Rows from block 2 of the audio encoder of a small encoder-decoder audio transcriber, named by matrix and row number. Each number is 200 + 20 x the weight over its row's rms, rounded and kept within 0 to 999. All counts start at 0.
After each channel's rows are labels from the 100 clips, of 14976, where the channel reaches its highest value: "loudest band" is the band of the loudest frequency at the time of the peak; "top examples" is what is common among them. Only what is clearly more common there than usual is listed. The data: two synthetic voices taking turns or overlapping, over music, noise or silence.
# conv: width-5 conv (encoder.blocks.2.conv.weight, 128x128x5, each kernel summed), inputs 0-63

conv.70,225,177,193,192,219,186,205,228,161,225,190,153,184,190,202,189,183,210,208,196,209,196,239,210,219,219,219,231,198,207,234,215,194,213,200,231,223,208,185,192,180,210,193,209,203,221,176,188,177,184,210,175,173,190,211,214,228,229,173,217,187,210,190,202
loudest band: 500 to 1000 Hz
top examples: reverberation; thin (high-pass); muffled (low-pass)

conv.68,194,155,197,197,204,204,215,172,202,202,189,148,188,202,206,208,219,181,194,199,198,246,185,197,187,215,202,184,196,203,161,171,188,178,208,209,213,191,209,198,245,207,212,219,205,151,200,192,185,186,204,200,182,193,198,215,204,174,252,198,193,203,157,232
loudest band: 500 to 1000 Hz
top examples: reverberation

conv.80,192,152,185,208,219,197,190,203,183,191,195,251,188,191,187,190,216,234,205,177,204,195,173,198,264,208,196,219,196,191,223,222,190,175,201,241,187,179,198,201,210,206,208,198,155,223,220,186,221,172,185,222,207,204,204,238,158,197,184,202,220,212,215,201
loudest band: 250 to 500 Hz
top examples: reverberation

conv.61,135,160,165,216,204,216,228,191,198,186,188,198,172,199,124,221,218,218,195,224,196,175,209,193,179,226,193,208,201,191,172,179,189,226,204,202,201,173,193,185,188,191,205,189,204,217,186,199,173,175,204,188,202,169,172,208,175,197,231,196,184,189,212,196
loudest band: 500 to 1000 Hz
top examples: background: everyday noise; helicopter

conv.7,186,154,201,183,200,194,176,253,207,218,188,186,175,185,191,190,203,192,208,203,200,207,276,185,206,233,199,231,188,208,172,202,202,232,203,210,221,193,206,192,177,196,198,205,193,209,193,202,186,194,210,200,177,165,204,194,198,212,200,201,176,215,213,173
loudest band: 500 to 1000 Hz
top examples: child-like voice; reverberation; first voice: child-like voice; second voice: child-like voice

conv.52,222,225,207,187,201,181,208,219,195,201,202,129,183,215,202,185,185,133,150,194,193,203,198,197,199,203,199,211,199,227,213,218,197,243,214,199,208,190,187,208,204,163,210,205,206,206,180,189,197,201,187,194,206,214,169,156,216,228,200,160,216,194,189,196
loudest band: 2000 to 4000 Hz; 4000 to 8000 Hz
top examples: background: everyday noise

conv.112,279,218,209,168,191,198,175,244,200,211,197,186,174,206,234,204,201,159,163,204,204,189,193,188,191,179,209,230,209,228,219,229,203,238,197,216,204,192,196,203,199,193,171,177,205,239,191,191,213,205,191,200,192,204,185,174,202,225,191,153,208,174,203,187
loudest band: 1000 to 2000 Hz
top examples: background: everyday noise

conv.115,178,180,185,194,183,181,199,204,176,183,184,237,192,213,193,181,208,249,235,193,192,197,224,190,216,227,202,230,197,166,181,191,205,179,200,242,193,190,238,202,189,221,190,211,192,213,243,202,221,184,202,211,213,183,206,213,157,191,199,234,198,230,215,186
loudest band: 250 to 500 Hz
top examples: reverberation; low voice; second voice: low voice